Rows from block 4, named by matrix and row number. Each number is 50 + 12 x the weight over its row's rms, rounded and kept within 0 to 99. All counts start at 0. After the name is the row's rms in percent of the matrix's.
# fc1: squeeze-excite reduce (model.blocks.4.se.fc1.weight, 32x512), inputs 296-369
fc1.0 086:54 49 47 55 43 44 52 52 49 55 36 48 37 33 60 39 81 30 51 47 40 57 72 48 60 56 38 56 48 52 46 63 50 67 58 43 61 43 52 63 55 69 40 41 55 47 54 39 53 58 63 62 40 39 44 73 52 45 45 39 47 48 49 37 40 52 45 76 23 52 33 50 50 51
fc1.1 098:47 42 31 44 20 61 37 51 53 64 63 45 49 57 43 57 48 56 26 53 53 40 49 42 53 60 54 17 48 33 57 45 56 46 43 44 61 49 41 47 59 57 73 61 57 51 55 60 52 36 50 31 47 49 56 45 49 54 48 58 53 82 55 38 57 54 49 60 50 40 49 80 49 26
fc1.2 109:51 50 42 48 70 50 49 45 42 44 36 53 41 43 52 46 39 56 48 35 53 53 24 48 36 59 57 61 40 28 49 33 53 56 40 43 40 35 58 57 50 52 40 52 56 41 43 58 47 51 52 57 49 44 53 53 50 57 62 43 47 48 47 47 42 50 45 69 51 47 48 49 58 57
fc1.3 098:44 53 48 61 68 47 65 54 61 52 50 50 48 57 40 55 18 76 66 50 58 43 72 49 33 51 51 32 61 32 49 59 55 96 30 56 49 60 57 58 64 48 48 52 61 47 44 62 56 44 83 51 39 60 48 55 54 41 54 49 51 43 46 49 41 50 47 49 37 46 42 32 70 39
fc1.4 071:40 46 41 44 64 53 56 19 36 38 44 35 39 52 79 37 51 54 38 44 46 51 49 51 52 46 51 37 52 34 47 60 43 38 54 45 51 53 60 52 56 45 55 51 36 37 53 72 57 62 55 58 39 73 42 49 45 50 40 55 51 57 47 61 38 47 53 34 43 48 47 56 52 48
fc1.5 113:57 28 59 51 41 52 56 54 55 53 47 41 54 63 44 47 79 62 64 69 51 49 51 46 47 41 56 47 51 54 54 58 43 99 66 58 46 43 53 44 49 58 26 56 46 41 53 49 54 28 53 49 62 54 51 51 44 55 73 49 52 58 55 50 59 48 46 91 35 45 57 53 51 33
fc1.6 097:56 45 47 49 50 46 51 52 52 43 43 63 44 67 49 46 22 40 51 54 57 51 49 50 61 45 46 44 50 37 13 59 40 99 42 59 40 47 38 57 53 28 50 54 54 51 41 48 47 52 62 45 58 52 59 48 54 74 59 49 49 49 47 41 57 42 52 00 56 59 48 34 48 25
fc1.7 098:46 30 47 57 27 49 41 63 55 65 68 45 39 48 31 43 14 71 44 46 54 68 36 47 67 66 63 43 58 25 47 51 39 26 58 44 56 36 56 44 62 48 49 54 47 47 57 40 55 54 60 50 53 47 51 51 64 30 61 55 27 61 51 55 45 56 56 50 99 62 39 37 53 38
fc1.8 109:51 47 66 19 19 51 43 53 48 63 63 54 46 61 52 36 59 31 57 52 42 26 06 46 45 39 40 47 42 63 46 50 61 58 54 56 40 51 46 21 39 59 40 50 60 47 32 52 45 51 42 63 45 35 60 38 59 99 57 51 47 75 59 32 45 50 44 42 31 45 87 41 51 32
fc1.9 133:46 53 53 41 25 61 50 42 40 40 34 52 54 41 41 62 77 54 53 69 60 55 36 46 44 56 58 58 56 52 64 39 53 60 65 42 57 35 44 36 56 51 36 47 41 52 43 44 53 46 26 38 55 26 61 36 52 57 64 53 40 45 57 64 49 52 52 76 62 42 33 56 62 41
fc1.10 093:52 50 41 48 57 53 64 49 54 40 64 47 35 58 40 50 17 75 62 66 42 46 37 59 37 43 52 60 48 48 41 31 49 73 33 50 67 47 49 24 40 23 44 52 52 47 52 67 61 54 57 57 52 50 45 37 42 62 70 47 44 38 58 29 48 35 34 43 67 47 55 48 66 06
fc1.11 097:41 47 43 65 55 48 51 47 45 51 43 41 64 50 41 57 34 49 58 63 44 51 38 51 50 48 41 44 41 31 45 54 38 99 35 57 56 46 38 40 40 41 59 51 66 46 40 50 56 52 39 45 38 48 54 56 46 41 49 44 46 51 52 53 44 51 65 39 55 36 52 41 53 63
fc1.12 095:47 52 55 67 69 46 55 61 59 51 55 64 43 39 40 52 53 54 62 61 43 56 24 51 46 42 58 60 50 45 48 50 61 51 58 43 52 42 56 46 68 52 39 45 46 47 51 29 52 55 65 43 60 39 58 40 53 56 65 62 32 44 56 63 50 35 57 69 38 53 52 65 61 61
fc1.13 099:56 61 49 60 25 55 54 42 52 57 49 49 43 47 45 57 00 53 39 48 55 49 46 51 58 36 46 34 53 38 23 46 53 99 39 48 63 43 32 44 56 47 51 57 46 42 42 40 56 50 47 58 62 47 56 37 50 47 53 48 44 57 55 47 51 54 54 01 49 57 57 39 51 65
fc1.14 100:39 55 51 45 62 43 38 55 44 50 45 60 49 40 58 54 54 51 55 59 42 50 39 52 36 41 54 40 55 47 52 46 39 00 37 57 52 40 62 57 63 40 54 46 41 44 66 43 55 58 56 45 54 47 52 54 49 54 44 59 57 70 45 75 47 52 43 79 31 48 59 56 50 57
fc1.15 100:53 50 50 42 59 50 62 51 55 49 39 40 49 54 48 46 40 50 54 56 59 52 40 47 53 47 57 59 41 48 58 45 58 61 51 53 48 53 74 50 42 54 43 70 46 55 61 37 47 59 42 41 57 38 59 44 57 52 41 31 42 38 60 61 57 61 70 57 60 49 43 50 49 36
fc1.16 089:49 53 49 73 97 52 47 36 49 58 80 74 71 65 44 45 50 29 39 48 33 48 66 49 58 62 59 51 41 39 45 56 82 13 58 52 52 53 51 66 40 44 37 47 35 43 65 60 58 49 42 42 49 63 48 67 50 43 43 64 61 55 51 15 56 55 55 47 22 62 66 45 42 25
fc1.17 100:41 64 55 63 53 41 59 37 48 56 64 38 61 57 66 35 63 84 55 51 63 48 63 38 53 45 45 46 69 28 29 50 47 74 42 53 53 36 45 50 38 44 42 61 75 49 37 37 47 69 65 52 47 78 50 59 60 50 55 49 48 80 43 52 39 49 61 36 54 53 72 36 41 78
fc1.18 094:51 50 63 37 26 47 57 49 38 38 20 37 33 42 32 60 39 52 54 50 60 48 68 53 46 75 52 44 56 59 56 45 47 10 47 37 58 47 50 43 66 39 48 50 30 63 54 48 59 42 57 62 62 59 55 63 61 10 41 31 38 26 47 68 58 52 42 34 52 46 25 65 60 25
fc1.19 099:45 58 45 44 32 48 62 46 53 56 71 66 47 56 48 46 55 70 58 26 23 51 44 56 42 39 47 48 61 47 65 58 47 94 53 54 53 36 49 39 45 49 75 59 42 55 51 44 49 54 49 58 61 73 51 60 49 99 51 38 36 56 32 66 41 48 51 54 22 48 75 54 46 53
fc1.20 105:53 38 53 38 13 57 60 46 37 64 40 48 32 50 43 57 49 51 47 58 53 45 35 41 39 63 48 51 52 63 57 48 56 73 53 42 54 52 40 35 46 33 49 49 37 59 59 39 48 55 56 59 45 33 52 54 54 47 65 54 46 36 56 55 54 54 47 57 67 47 30 58 57 07
fc1.21 106:45 58 56 19 76 44 49 52 38 62 62 57 80 34 50 64 40 22 45 76 70 61 47 55 47 40 43 48 40 76 61 33 45 68 42 52 53 40 47 62 54 21 49 43 62 51 54 40 43 70 42 46 51 21 56 62 49 60 58 56 38 47 76 69 49 36 47 43 91 51 64 57 64 63
fc1.22 115:55 45 49 35 58 44 54 45 48 60 59 56 40 41 60 49 19 60 56 50 41 46 72 37 63 49 44 48 47 65 43 43 59 58 41 43 52 54 48 43 45 60 23 32 46 58 43 50 42 48 61 49 49 50 48 52 45 67 55 39 57 58 42 52 53 45 56 43 55 46 47 45 50 40
fc1.23 012:35 60 46 49 28 40 44 44 50 55 60 40 42 49 57 27 49 64 52 29 58 39 53 58 45 60 50 55 64 35 58 63 33 62 56 65 59 55 57 47 59 47 57 44 62 47 61 51 46 40 58 39 64 31 42 54 48 68 60 40 58 38 60 48 54 48 55 53 32 62 29 57 36 53
fc1.24 064:54 58 64 69 49 52 55 45 45 57 44 43 35 48 34 58 42 54 45 24 73 50 41 39 41 44 58 73 42 83 43 40 42 47 34 43 42 54 61 49 39 41 33 31 58 64 36 51 44 65 74 48 53 60 56 73 56 56 44 50 31 39 49 48 54 41 54 50 71 43 56 51 54 54
fc1.25 110:45 58 50 54 31 53 46 48 47 52 48 49 45 47 53 60 99 42 42 53 47 58 42 58 51 40 53 47 36 43 61 44 54 43 62 56 57 48 45 34 59 54 58 47 40 64 51 37 52 50 54 40 53 40 54 49 57 50 47 49 56 35 49 50 47 52 47 27 55 42 45 67 48 63
fc1.26 103:49 53 47 33 53 51 65 64 47 58 49 44 48 31 62 51 30 62 51 42 59 52 35 61 50 43 52 61 55 43 51 53 47 99 45 52 71 56 51 44 41 71 46 50 54 49 64 37 57 57 34 56 46 49 62 49 46 19 53 36 59 39 52 51 47 55 59 00 53 53 24 48 60 60
fc1.27 104:56 53 53 36 34 49 46 55 53 48 20 43 50 43 39 68 56 54 48 59 50 52 46 33 51 47 51 74 48 83 46 52 38 45 66 52 53 55 42 41 45 56 51 49 57 36 65 46 48 40 27 40 52 43 42 45 50 38 51 53 50 11 54 33 37 50 54 45 87 47 41 56 46 52
fc1.28 102:57 54 57 44 24 61 53 43 42 40 25 56 55 49 61 63 58 38 47 30 38 59 67 61 35 41 44 64 56 73 43 49 27 52 55 46 48 53 37 44 60 56 48 38 45 44 53 60 54 48 52 49 47 37 57 20 58 31 47 39 68 44 56 46 53 53 47 58 54 48 34 50 49 64
fc1.29 105:55 45 59 52 46 54 56 54 57 43 54 46 46 54 51 55 99 54 50 38 55 51 35 52 49 33 50 46 42 57 53 57 38 08 32 43 34 57 41 50 40 54 32 52 62 47 58 44 47 55 60 49 53 36 52 56 61 39 61 51 41 42 49 40 49 55 48 93 71 44 43 49 55 48
fc1.30 126:52 53 55 40 53 47 61 47 52 46 40 59 33 51 31 52 91 36 59 46 52 61 46 46 41 40 58 49 63 54 66 48 58 00 92 49 61 62 59 53 50 64 65 44 39 52 42 53 50 52 59 48 50 38 58 49 54 39 57 52 55 53 45 42 56 55 48 43 42 53 54 63 49 53
fc1.31 106:53 53 45 64 53 49 39 47 56 35 47 57 44 36 52 50 99 51 62 64 54 44 48 57 38 72 64 42 45 58 34 52 45 30 28 49 43 42 56 53 54 32 46 56 58 48 44 45 46 54 50 42 49 45 45 67 48 43 47 56 36 46 55 49 43 53 52 10 37 54 54 49 69 32